A small image classifier, trained from scratch: activation relu.
Rows from block 5 of a small image classifier, named by matrix and row number. Rows with one number belong to one channel. Each number is 128 + 24 x the weight over its row's rms, rounded and kept within 0 to 255. All counts start at 0.
After each channel's rows are labels from the 100 images, of 14848, where the channel reaches its highest value: "top examples" is what is common among them; "peak on" is the class under the peak. Only what is clearly more common there than usual is listed. The data: rendered roads seen from a driver's seat, with toy cars, trees and houses.
# convs1: first pointwise conv (model.blocks.5.convs.1.weight, 96x96x1x1), inputs 0-95
# convs3: second pointwise conv (model.blocks.5.convs.3.weight, 96x96x1x1, transposed), outputs 0-95

convs1.50 [111 118 126 165  98 115 165 114 130 135 137 172 132 109 123 120 131 105 109  94  99 128 155  62  95 111 141 132 122 124 139 153 141 150 164 120 142 112 109 100  67 151  81 162 133 142 147 112 134 144 148 111 142 132 137 147 123 149  85 135 118 121 130 121  99 161 176 115 123 117 143 145 143 127  98 154  51 144 125 102 126 151 126 118 151 117 111 105 137 156 128  97 145 142 184 112]
convs3.50 [ 70 148 131 113 133 185 124 106 136 104 162 129 121 125 133 110 114 145 110  58 110 123 110 136 159 145 128 143 139 126 172  94 153 150 164 137 135 146 107 155 117 155 128 147 101 145 159  85 130  88  81  93 136 144 147  98 122 115 120 102 138 158 146 102 126 126 145 115 117  66 112 127 123  96 152 151 109 139 109 137 115 136 129 144 154 122 155 155 167 151 122 162 147  88 114 121]
top examples: dashed white line
peak on: road

convs1.30 [107 113 143 111 141 153 121 130 133 148 105 109 128 159 149 142 136 130 123 144 187 148 105 107 131 103 124  96 115 137 187 123 127 142 123 116 148 111  86 159 122 152 113  45 148 134 109  98 138 139 119 208 150 117 149 130 159 150 148 113 101 100 134 133  98 122 119 107 136 115 129 156 152 149  94  95 126 129 140 126 128 103 107 137 119 163 151 116 180 148 136 103 136 106 136 171]
convs3.30 [121 150 144 155 170 163 114 115 110 145 110 127 109  63 128 108 153  93 163 101 114 125 131 148 113 105 151  83 101 139 137 123 157 125 138 127 128  82 107 114 145 115  94 127 137 119  70 103  95 120 118 141 141 131 167 156 121 148 152  89 114 143 101 110 106 155 106 129 110 107 111 122 157 128 113 145  65  93 137  95 107 106 128 131 146 109 118 119 125  79 112 134 109  77 146 140]
top examples: double yellow line; bends right
peak on: road

convs1.59 [121 106 112 136 158 120 149 103 131 108  95 154 108 153 160 145 129 140 159 142 152 136 122  91 107 127 144 105 126 114  68 165 125 155 112 118 112 159 112 124 145 157 112 139 194 149 154 132 114 132 184 137 114 130 145  69 123 147  78 157 103 115 143 127 131 121 129  96 143 117  88 172 120 132  94 135 130 122 122 104 126 139 117 149  99 130 127 113  71 110 130 105 142 112  72 142]
convs3.59 [ 96 130 126 142 118 181 128 110 118 150 140 133 145 151 122 150 145 164 161 110 123 111 140 140 140 163 141 118 135 136 175 128 136 102 145 135 141 140 118 134 128 107 175 159 168  91 101 146 139 118 147  95 127 122 140 106 122 106 125 139 141  86 116 152 167 146 170 157  70 193  95 174 125 144  80 110 115 105 106  86 133 151 147 125 114  99  81 141 138 130 139 109 135 142 121 136]
top examples: solid white line
peak on: road

convs1.66 [126 140 153 122 153 150 130  64 130 136 141 134 138 139 140 133 132 136 176 166 138 169 155 121  58 113 142 115 134 126  94 117 126 143 124 137 106 109 111 130 126 105 129 144 105 161 141  93 100 121 112 142 164 120 124  79 145 151 108 178 126 137 140 134  86  98 107 113 148 147 165 129 199 157  99 153 111  90 128 146 140 117 150 100  93 115 129 116 144 123 113 132 159 124 146  93]
convs3.66 [107 192 133 114 139 137 128 141 119 144 125 123  52  79 147 117 124 158 130  84 129 133 135 134 137 108 107 107 122 105 165 135 125 137 125 145 129 121 114 114 164 142 130 100 119 134 127 124 121 125 105 107 122  87 130  64 118 119  89 147 125 115 136  68 145  86 160 126 157 142 106 128 100  93 105 131 123  80 130 166 105 127  87 116 125 118 132  84 136  88 115 119 120 103 100 120]
top examples: dashed white line
peak on: road

convs1.95 [ 91 142 158 126 124 132  91  83 145  89 103 143 131 108  81 114 127 132 138 147 160 157 156 124 100 130 164 134 122 143 125 118 148 162 111 167 129 127  98  95 133 113 123 173 123 185 148  72 179 104 127  96 155  98 144 120 126 113 125 107 154 148 121 136 117 163 106 114 144 147 106 108 132 125 138 117 128 149  95 138 138 137 143 123 170 107 128 160 102 104 149  89 162 159 122 167]
convs3.95 [154 128 136 104 115 157 133 104  77 141 110 116 123 107  92 107 128 110 132 152 123 105 166 119 107 127 157 142 125 196 140 138 132 102 138 129  97 144 149 130 131 132 101 119 145  69 117 122 114 108 156 164 131 149 156  93 131 105  98 100 143 123 127 151 133 134  46 144 115 132 137 126  74  99 128 156 134 165 132 131 165 148 126 133 194 151 143 141 147 139 113 116 110 131 156 125]
top examples: dashed white line
peak on: road

convs1.4 [128 182 170 113 124 129 152 131 137 108 124 148 133 117 146 142 131  99 133 149 137 122 158 139  92 115 145 162 158 174 123 110 148 118 124 161  79 139 133 101  90 122 116 137  95 133 119  97 136 127 131  77 152  81 134 122 126 159  94 128 131 137 142 142 103 145 144 119 149 159  57 142 118 127 117 138  78 146  93 146 140 108 106  61 121 148 156 102 110 125 154 122 118 119  98 150]
convs3.4 [105 108 141 130 134 117 147 141 123 140 111 128 108 130 109 130 111 173 126 138 115 141 173 121 145 133 116  91 125  80 123 165 152 124 141 120 162 100 147 153 113 127 130 103 130 189 133 112 109 166 132 138 155 187 119 126 170 161 138 145 140 135 103 108  91 174 149  93 160 129 141 142 147 154 154 105 165 111 168 109 129 111 113 140  39 157 124 120 113 124 135 134 128 139 113 134]
top examples: dashed white line
peak on: road

convs1.5 [ 80 139 167 149  89  80 139  88 140 113 112 127 128 166 143 126 118 115 132 125  99 129 174 149 101  88 152 177 177 125 129 177 105 114 127 124  97 137 114 120 126 158 160 153 115 135 132 142 105 109 115  83 146 107 138  97 104 137 148 150 128 112 148 133 107 153 125 132 134 125  83 153 134 139 125 124  97 140 115 190 148 184 119 125 124 134 121 119 148 145 122 147 145 120  78 121]
convs3.5 [172 188 135 120 128 124 136 151  60 147  91 114 118 160  87 130 148 134 101  98 202 143 154 139 135 120 131 141 137 111 125 139 119 122 125 120 148 131 135 139 115  97 136 126 102  94 115 112 117 158 133 119  99 130 120  93 107 115 130 138 123 142 126 108 144 177 132 129 178 193 139 156 154 136 111 138 172 169 124 126 108 126 133 133 168 117 139 165 129 138 133 142 103 153 151 106]
top examples: solid white line
peak on: road

convs1.85 [130  99 132 151 157 111 125 112 125 101 138 120 107 165 106  99 145 110 136 149 112 144 157 144  82 145 130 122 154 106  84 163 134  99 127 133 122 153 141 103 148 100 130 112 159 159 104 161 113 138 130 100 148 101 112 119 114 133 145 138 120 141 139 104  99 152 131  73 121 175 116 140 145 147 134 150  52 119  93 171 153 108  99 120 147 104 152 139 139 139 103 149 127  54 126 125]
convs3.85 [107  83 116 116 106 136 130 128 119 105 164 148 146 102 164 134 137 136 133 114  71 120 133 146 117 114 130 143 122 121 150 161  85 168  84 127 126 135 118 119 128 144 147 117 144 159 106 145 115 126 147 137 135 181 134 127  99 125 132 132 133  80 124 127  67 146 112 138 111 140  78 136 185 145 154  79 121 105 151 116 153 153  92 133  84 105 137 104 119 106 146 138 173 157 159 118]
top examples: dashed white line
peak on: road

convs1.18 [134 135 163 125 139 109  84 116 130 132 115  98 138 121 154 164 128 127 187 120 120 197 119 168 135 109  87 144 132 165 121 114 130 149 147 162 101 126  89 133 112 159 104 150 100 129 149 116 172  94 137 109 122 104 111 132 130 104 118 121 173 155 140 139 148 108 122 125 124 101 110 117 112 106 146 148 142 134 150 113 137 123  79 116  62 129 173 136 126 114 143 103 139 144  72 119]
convs3.18 [154 109 117 178 125 100 126  89 100 124 101  92 120 128  74 106 101  96 159 131 138 127 156 129 113  82 130 150 125 174  61 108 122  94 140  76 128 143 115 127 113 124 140 131 145  98 116 130 150 160 157 139 144 130 156 143 101  99 118  90 101 121 131 124 151 149 119 135 117 124 156 125 102 145 109 118 102 121 146 140 165 118  93 148 147  89 136 126 152 121 117  68  90 141 145 135]
top examples: dashed white line
peak on: road

convs1.56 [107 143 180 109 142 119 109 114 152 140 115 172 140 137 140 163 140 126 144 144 101 170 141 114 131 125 112 104 127  98  44  72 102 125 124 150 118 115  81 141 111 120 102 137  89 141 114 136 136 129 118 103 129 143 139 159 128  96 132 142 134 151 155 147 156 100 131 130 123 158 141 113 138 117 147 105 168 123 118 109 125 175 148 120  98 110 103 147  58 125 117 124 121 104  81 137]
convs3.56 [132 113 114 135 118  80 119 124 114 136  93 106  99 152 122 110 123 122 156 123 132 114 121 129 125 107  74 129 143 112 105 141  86  89 116 111 144 103 106 132 166 104 123 154 149 129 132 140 172 183 176 126 121  64 130 114 131 122 128  67 101  97 147 136 127 100  92 117  96 143 142  89 147 153  89 116 139 121 188 153 159 111 128 117 144 127 135 125 144  96 123  99 129 149 133 106]
top examples: double yellow line
peak on: road

convs1.92 [172 109 101 137 152 159 118 124 133 147 117 101 114 171 109 146 152 129 128 141 120 144  52 122 151 123 128 132 135 106 136 154 154 118 130  91 156 134 182 118 153 107 135  82 183 128 136 182  83 143 133 147  95 135 101 141 130 132 119 130 136 103 147 116  94  99 104 114 142 161 174 129 138 148  90 129 107 128 111 138 127  98 111 157 141 153 113 101 166 122 129 116 137 123 120  82]
convs3.92 [138  89 118  91 125 167 104 110 108 145 102  72 130 144  99  90 105 125 107  96 103 115 134 127 103  90 124 118 124 148  94 120 130 115 124  91 102  87 130 117 153 122 101 138 149 101 159 137  87 110  97 129 102 130 129 159 131  98 134 119  89  94  67  99 147 131 123 100 139 138 102  90 140  95 127 154 102 134 100 110 165 138 126 140 142 139 151 117 149  93  97 159  93 105 130 107]
top examples: double yellow line
peak on: road

convs1.74 [124 114  86 134 131 126 110 140  90 145 137 132 110 128 134 146 120 134 151 133 159  98 107  86 155 131 117  87 128 130 147 150 133 140 139 138 141 163 137  98 155 182 157  44 141  80 160 162 113 110 125 152 101 116 113  98 146 154 126 119  87 128 130 116 116 148 168  97 140 131 113 119 165 126 160 126 122 104 112  86 104 128 127  76 144 171 164 137 154 121 147 147 143 138 133 122]
convs3.74 [158 111 129 161 108 137 156 175 169 120 166 149 132 125 138 163 100 146 140 153 140 143 137 139 142 144 150 169 182 125 166 137 113 126 138 140 149 123 135 157 139 121 165 144 139 174 145 163 138 149 149 120 153 127 145  85 146 169  78 144 144 142 178 145 153  99 135 132 150 143 158 150 109 137 145 134 155 104 147 153 120 115 165 123 137 145 133 120  89 174 150 103 151 133  86 128]
top examples: double yellow line; bends right
peak on: road

convs1.10 [124  96 126 121 108  76 123 116 132 135 171  95 125 120 117 137 137 169 150  83 101  97  99 154  96 116 130 118 164 133  99 122 136 152 127 103  96 114 162  98 110 103 134 146 118 144 145  91 170 144 139 131  79  95 108 139 146 124  97 126 150 107 115 150 145 110 103 122 117 132 116 103 142 140 166 141 110 110 123  46 137 131 114 101 139 136 163 123 185 118 121  94 142 118 135  98]
convs3.10 [122 142 129  95 107 130 141 128 114 161 150  97 162 193  86 138  92 128 161  72 107 125 135 140 125 143 139 147 130 115 136 115 141 109 168  98 120 115 102 140 131 165 125 113  96 125 137  83  84 117 139 119 124 153 134 146 132 113 129 182 152 127 143 163 134 142 137 123  99 190 142 124 172 132 122 137 167 152 121 121 143  98 118 125 139 160 179 141 109 122 139 156 160 127  97 162]
top examples: dashed white line
peak on: road

convs1.21 [174  95 114 107 169 124 134 130 132 162 125 139  99 119  90 104 118 127 136 128 175 106  81 144 165 131 107 137 152 111 114 136 121 144  93 109 115 141 175 135 142  72  94 154 178 143 160 153 141 125 129 108  93 127  95  86 114 111 136 149 119  98 114 121 107 123  68 119 134 153  62 118 127 150 145 116 116 113 104 112 136  95 101 124 116 106 141 136 154 139 133 126 135 162 125 130]
convs3.21 [134 129 103 128 140 139 125 123 148 146 146 154 124 131 139  96 134 112 153 118 139 128 102 164  74 118 133 163 146 176 165 179  91 146 117 193 120 150 108 136 141 157 156 142 157 136 113 147 138 149 167 164 146 138 145 133 116 163 143 152 128 124 155 135 123 152 135 154 128 157 141 118 136 183 126 116 149 144 153 141 128  80 124 102 114 163 127 153 163 137 136 131 190 124 148 173]
top examples: double yellow line
peak on: road

convs1.17 [142 132 100  92 164  88  96 127  92 134 164 106 119 161 152 142 129  89 178 149  60 139 125 171 124 151 163 143 140 136  97 164 124 114 141 145 122 151 131  96 114  90 118  98 105 131  75 111 129 108 118 103 134 135 114 112 135 130 152 144 103 135 130 113  81 133  91 146 133 153 132 106 138 121 134 172 122 118 126 150 117  81 137 105 141 134 144 146 140 136 128 151 125 125 122  62]
convs3.17 [ 97 113 120 136 120 135 122 125 121 145 135 143 105 123  92 102 145 105 155  93 110 109  96  92 120 125 149 121 132 118 128  78 120 103 127 132 142 104  90 104 135 104 118 135 149 128 121  88  87 151  89 117 109 106 141 131 120 158 134 133 115 146  90  83  83 113 120 131  95 100 102  70 186 117 120 132  81  96 112 109  98 115 115 116 119 112  79 123 103  93 105 105 116  76 125 128]
top examples: dashed white line; vehicles: zero
peak on: road

convs1.20 [126 154 133 180  92 166 173 136 140 112  86 152 140 138 161 129 113 104 138 112 121 139 144 117 124 119 136 118 121 172 113 144 121 100 152 101 111 136 141  88 129 138 114 159 106 134 135 129 133 128  88 113 134  83 128 106 146 124 122 124  93 140 174 105 126 155 195 141 111 106 109 173 115 136  89 170 103 126 116 149 116 145 116 102  63  91 156 123  97 105 134 125 131 111 158 118]
convs3.20 [124 108 127 100 160 150 131 117 139 157 156 137 167 129 117 141 116 130 121 137  65 126 111 137 112 106 122 100 145 123 134 107 132 144 217  99 134 110 141 130 110 143 115  84 126 133 131  72 144  97 120 109 121 124 136 103 124 126 128 127 157 176 142 147 168 121 101 140  56 132  98 126 147 123 172 143 111 107 142 128 110 108 141 136 158 125 165  62 143 134 139 140 131 122 114 132]
top examples: dashed white line
peak on: road

convs1.60 [154  69 102 132 133 129 108 149 143 138 143 136 142  73 114 131 114  84 151  85 125 110 131 139 137 112 153 114 166 116  90 126 125 144 121 121 110 126  96 148 135 101 149 152  98 126 144 162  81 131 154 158  90 134 101  83 107 126 120 138 108 117 126 149 163 117 132 109 120  92 131  95  98 128 127 125 131 127 118 113 133 150 137  88 162 103  92 148 144 149 113 116 126 215 151 149]
convs3.60 [133 129 140  95 151  77 159 126 130 136 109 105 158  95 113 159 164  98  73 168 138 134 131  95 138 139  97 105 132  95  83 103 121 153 143  90 128 117 162 138 119  90 108 105  85 140 112 124 125 126 101 106 126 152 107 171 125 111 132 113 101 174  99 142 119 126 128  63 152 125 120 130 122 136 164 127 119 108  86 103 107 145 163 135  97  97 109 134 109 138 142 145 137 109 129 109]
top examples: dashed white line
peak on: road

convs1.55 [105 143 106 160 114 116 126 144 112 168 129  75 115 122 156 156 107 162  67 112 135 113 116 105  84 116 106 105 141 141 114 118 119 147 101  96 111 116 161  91 121 145 142 138 102 168 123 134 132 116 147 110 123 113 129 108 155 145  71 117 119 129 162 129 115 163 167 166 102 110 144  87 101 130 113  82 116 145 152  82 116 140 109  87  87 134 123 125 100 137 108 118 149 162 143 132]
convs3.55 [110 142 124 127 142 117 141 162  90 110 117 157 126 128 147 148  85 123 129 114 146 136 153  92 119 150 145 178 121  88 147 130 132  77 149 148 110 118 102 133 117 119 127 117 143 153 152 107 111 141 108 146 146 165 170 164 169 155 106 174 159 130 109 107  88 152 128 162 129 121 197 129 159 149 163 134 171 161 132  92 139 116 101 124 101 174 123 107 111 132 133 121 141 112 145 127]
top examples: dashed white line
peak on: road

convs1.88 [151 112 131 120 134 135 125 140 111 128 130 128 156 146 102 130 131 159 159 179  75  92  86 136 153 138 128 136 125 129  88 118 102 158 142 134  80 129 152 118 109 124 154 194 164 153 129 119 125 117 149 158 110  91 110 122 127 144 110 106 127 128 160 122 151 180 124 141 161 112 109 124  84 137 131 158 144 162 117 147 147 139 111  80 122 116 155 120 130 101 177  68 124 149 133 117]
convs3.88 [160 107 135 116 129 126 127  98 129 127 109  81 142 164  97 110 132 127  79 128 144  94 132 120 140 117  93 119 125 134  57  90 158  92 129  75 143  87 147 118 135 122 102 120 148 122 160 108 108 131 133 153 117 111  92 150 137 104 132 104 134 142  93 124 160 105 152  69  91 104 129 136  97 109 114 122 119 127 127 132 132 134  87 120  77  76 134 110 149 114 124  89 124 132 127 150]
top examples: double yellow line
peak on: road

convs1.19 [ 94 157 122 136 156 121 142 118 130 123 101 120 134 119 121 148 135 127  98 155 145 201 158 116  97 138 138 121 121 149 132 113  94 129 126 151 157 136 145 138 124 146 112 150  97 145 161  77 174 145  91 105  99 118 132 129 143 122 105 110 139 152 162 128  91 128 165  94 118  85  89 145 132 138  90 139 160 163 102  98 140 167 122 129 107 151 135 127  63 110 130  84 120 122 147 149]
convs3.19 [148 103 107  72 116 107 111 156 158 165 114  94 140 134  72 149 133 140 139  60  96 138 149  92 114 109 136  94 126  89  94 133  96 100 154  97 150 130 125 159 142 120 134  66 141 163 146 108 154 160 112 134 145 100 144 104 138 111 114 132 132 106  89 138 158 138  96 106 164 118 144 126 131 120 105 123 119 123 156 133 133 113 125 132 127  98 147 122 102 130 121 134 143 154  76 128]
top examples: double yellow line
peak on: road

convs1.34 [146  95 118 121 145 150 112 131 136 141 131 134 120 152  64 137 128 128 113 123 129 108  81 134 117 141 135 126 157 133 129 137 110 101 101 128 153 135 161 158 142 107  97 108 153 131 139 104 164 130 127  84 155 156 140 113 118 133 153 139 134 154  94 126 136 129  59 116 132 186 142 126 200 121 156 112 104 108 127 133 125 118 132 123 211 136 165 146 121 108 126 133 129  94  98 108]
convs3.34 [110  94 110 105 124 110 114 134 155 141  81 102 145 116  61 144 142 120 121 139 118 118 103 108 107 110 101  68 154  95 109 107 112 156 146  82 151 120 148 132 123  94 123  79 124 138 126 120 118 136  97 112 130 119 141 128 129 143 126  86  76 187  91  93 131 107 108 103 113  86 111 105 146 106 164 126 116  96 128 111 107 145 145 118 128 116 122 122 118 133 116 133 115 117 126  68]
top examples: dashed white line
peak on: road

convs1.41 [116 103 165 110 124 131 100 124 129 123 103 124 147 103 106 152 115 124 147 152 103 160 133 162 141 134 186 150 153 160  96 106  99 111 130 159 135 134 107 135 144 127 102 157  94 143 118  93 189 152  93  82 118  87 152  76 143 108 138 135 159 177 124 137 147 119 130 153 108 101  91 123 121 100 140 125 146 152 145 128 123 133 160 120 145 148 145 155  73 107 160 123 115 122 113 144]
convs3.41 [ 98 141 134 122 132 178 130 134 162 121 168 161 132 145 175 156  81 156 119 129 146 145 113 135 144 178 141 177 112 133 194 137 136 149 142 167 105 132 138 138 113 166 134 123 103 141 123  90  96 107 128 125 132 136 133 142 164 141 131 155 213 116 150 164 128 134 101 146 154 146 112 152 129 135 126 141 145 145 120 122  97 161 123 132 122 154 129 121 113 143 148 169 154 122 144 123]
top examples: double yellow line
peak on: road

convs1.57 [159 113 105 117 177 131 113 103 120 100 122 141 140 126 113 110 117  73 132 163  98 136 153 159 134 149 149 114 149 188 126 114 114 131 124 181 160 140 119 106 120  75 112 153 105 147 123 116 169 129 108  96 146 129  84 181  82 125 135 125 175 136 121 122 115 168 125 136 150 153 155 146 123 104 121 127 105 100  98 122 140  89 138 157 171 123 145 136 155 155 131 130 111 112 135 125]
convs3.57 [113 145 112 149 103 123 111 130 136 127 112 127  90 123 153 116 131 134 101 117 137 135 115 112 126  90 129 171 150  84 136 114 107 116 113 101 148 136  78 108 111 114 149 145 115 146 137 175 169 169 150  94 122  97 142 184 125 143 176 127 108 145 123 152  84 103 158 110 111 128 110 124 177 122 123 128 116 113 146 102 150 149 100 133  80 104  97 156 106 113 105 136 158 168 141  76]
top examples: double yellow line
peak on: road; marking

convs1.84 [152 133  92 163 147 100 104 168 127 120  95 111 116 144 133 152 152 148 133 120 135 101 122 143 171 127 120 139 158 115  88 165 126 165 125 104 135 133 123 104 131 137 142 172  91 143 124 136  78 126 133 127 131 163  75  91 113 151  76 139 114 119 159 142 114 108  97 148 142 145 134  89 125 117 139 157  79 139  99  72 119 127 107  98 110 151 137  88 126 128 131  92 132 156 153 103]
convs3.84 [161 115 108  98 130 128  92 120 156 104 150 140 122 113 161 114 109 136 120 142 103 112  87 162  96 118 172 118 121 155 146 140  97 130 132 156 110 107 120 111 151 123 140 111 166 101 118 142 111 162 150 141 122  95 129  49  94 114  84 131 121 105 122 126 164  60  94 167 136 115 113 102  90 111  89 125 120 137 160 147 114 113 108 103 140  84 134 106 133 123 120 115 112 144 127 120]
top examples: double yellow line; bends right
peak on: road

convs1.48 [ 85 173 140 131  91  95 126 105 142 124 110 142 125 131 141 136 115 141 142  77 108 144 157 158  86  75 129 107 123 123 103 155 151 114 148 167 129 128  87 126 128 156 119 132 148 136 142  44 126 125 142  99 157  96 134 131 184 169 136 118 109 105 152 143  79 119 132 111 126 133 111 138 161 131 129 108  90 154  93 137 102 118 131 126  94 160 132 123 117 142 122 124 149 147 113 144]
convs3.48 [152 162 139 137 129 139 115 141 146 105 146 131 132 121 101 117 101  90 107  71 128  87 148 129 131 137 118 176 148 199 130 104 118 130 107 157 125 154 111 129 113 137 128 130 171 105 138 118 141 156 157 149  88  99 130 163 122  95 127 170 137  93 127 122 137 131 123 104 147 127 143 108 117 110  70 183 166 154 119 184 126 123 144 114 160 123 152 120 128 170 120 140 118 151 110 124]
top examples: dashed white line
peak on: road

convs1.75 [113 138 125 158 141 117 156 112 102 151 160  90 152  84 119 148 125 120 143 153 120 144 144 116 143 125 132 134 133 106 128 103 118 165 114 175 160  53  89 116  98 146 132  98 102 102 143 140 125 138 138 125 152 102 141 168 116 107 138 102  85 136  94 168 143 137  97 120 117 113 133 120 178 146 159 111 165 176 164 153 120 132 111 157 150 121 124 170 140 132 141 126  99 128 148 161]
convs3.75 [137 181 135  74 123 136 111 133 120 129 101 142  88 130 108  84 107 144 131 118 139 100 173 133 153 143 150 156 124 132 106 100 123 124  91 142  98 110  83 122 147 139 141 130 160  90 110 158 108  98 125 133 105 122 121 142 118 105 114 188  89 101 121 125 126 119 182 110 180 131 164 109 170 143 130 165 142 141 100 126 112 125  90 131 157 119 153 121 123 104 102 123 121 100 165 123]
top examples: solid white line
peak on: road

convs1.54 [101 165 141 105 134 121 169 108 106 118 147 126 128 182 133 154 142 108 140 167 112 107 148 157  64 132 112 144 119 147 108 124 145 132 152 148 148 110 152 119 121 130 113 150 115 141 138  76 154 117 107  90 138  97 134 122 134 159 116 124 105 145 139 123  94 113 143 137 160 135 123 117 167 147 129 130  98 111  97 111 130 120  97 154  80 135 219 113 172 113 119  90 138 129 125 113]
convs3.54 [134 149 111  95 141 138 113 107 136 100 150 165  91 105 122 117 111 119 124 121 129  88 106 113 131 120 125 176 126 167 171 100 144 133 128 172 129 141 104 142 125 150 139 162 142 102 169 152 113  84  97 157 126  88 131 127 120 122 102 190 106 130 154 116 178  99 152 113 113  91 120 115  97  88  84 172 138 125 112 139 129 110 120 115 167 124 155 147 133 124 153 109 114  90 119 133]
top examples: dashed white line
peak on: road

convs1.23 [118  98 146 151 131 171 137 128 151 106  98 154 120 107 168 125 128 136 125 170 132 168 131 116 122 146 144 136 128 152 147 111 129 149 119  96 161 119 120 138 133 142  99 111 107 134 117 124 155 143 100 141 162 102 131 121 109 156 138 135  99 123 143 115 137 163 186  81 135  84 104 208 167 133  79 113 110 131 118 156 126 121 105 147 102 123 167 131 136  91 131 140 119  74  96 143]
convs3.23 [133 159 135 182 132 148 130 152 115 115 111 137  84  69 130 113 165 126 169  99 192 141 152 160 115 110 169 122  91 113 120 142 134 110  91 127 111 111 117 135 154 114 122 125 126 141  96 121  98 158 131 160 150 129 156 131 138 135 146  72 117 113 120 101  73 139 130  99 155 111 191 132  80 129  99 144 140 119 144 112 116 141 133 133 135 129 126 163 112 121 102 139 125 128 156 129]
top examples: dashed white line
peak on: road

convs1.46 [118 100 154  76 148 167 147 112 126 103 166  91 127 131 109 144 145 120 146 107 144  84 120  89  98 116 143 132 132 144 145 142 165 136 149 159  96  79 102 138  93 143 106 101 139 106 151 183 106 143 147 170 124 124 136 128 150 141 164 156 108 117 122 121 106 110 145 120 132 114  91 142 154 133 134 122 122 133 107 177 137 156 132 135  75 182 166  87 121 144 135 126 121 130 128 109]
convs3.46 [112  71 130 120 103 137 136 159 183 100 138 119 156 119 140 137 115 120 155 150  90 138 135 116 150 164 139 131 128 109 162 147 142 128 149 154 183 119 133 165  78 123 125  96 127 171 139  94 159 145 115 129 176 119 127 123 150 142 107  96 120 153 146 147 143 115  72 155 108 132 129 141 175 130 169 122 112 137 138 139 118 151 119 152 147 194 116 114 103 114 137 129 162 116 110 127]
top examples: solid white line
peak on: road

convs1.83 [123 110 141 129 138 134 147 132 147 170  99 114 142  84 106 105 122 122 118 113 127 103  90  87 109  99 140 124 104  98 143 163 141 115 141 109 116 140 150 139 120 143 119 101 130 105 106 200 110  95 116 125 102 168 129 141 172 121 164 115  91 121 155 111 122 125 138 111 133  81 183 129 111 146 138 142 149 113 122 120 134 135 121 169  59 150 158 133 124 126 100 112 118 175 163 101]
convs3.83 [117  98  99  90  83  82 151 155 176 153 123 158 122 159 123 150 129 130 110 142 118 105 108 154 132 153  99 139 167 131 144 130 118 105 124 150 129 134  97 131 100 141 178 150 127 148 120 163 143 146 161 119 176 155  90 115 125 107 118 154 137 141 174 130 140  75 183 132 134 124 102 135 145 123 142 122 130 159 180 132 145 121 130 114 110 148 114 104  75 111 132 109 132 156 120 148]
top examples: dashed white line
peak on: road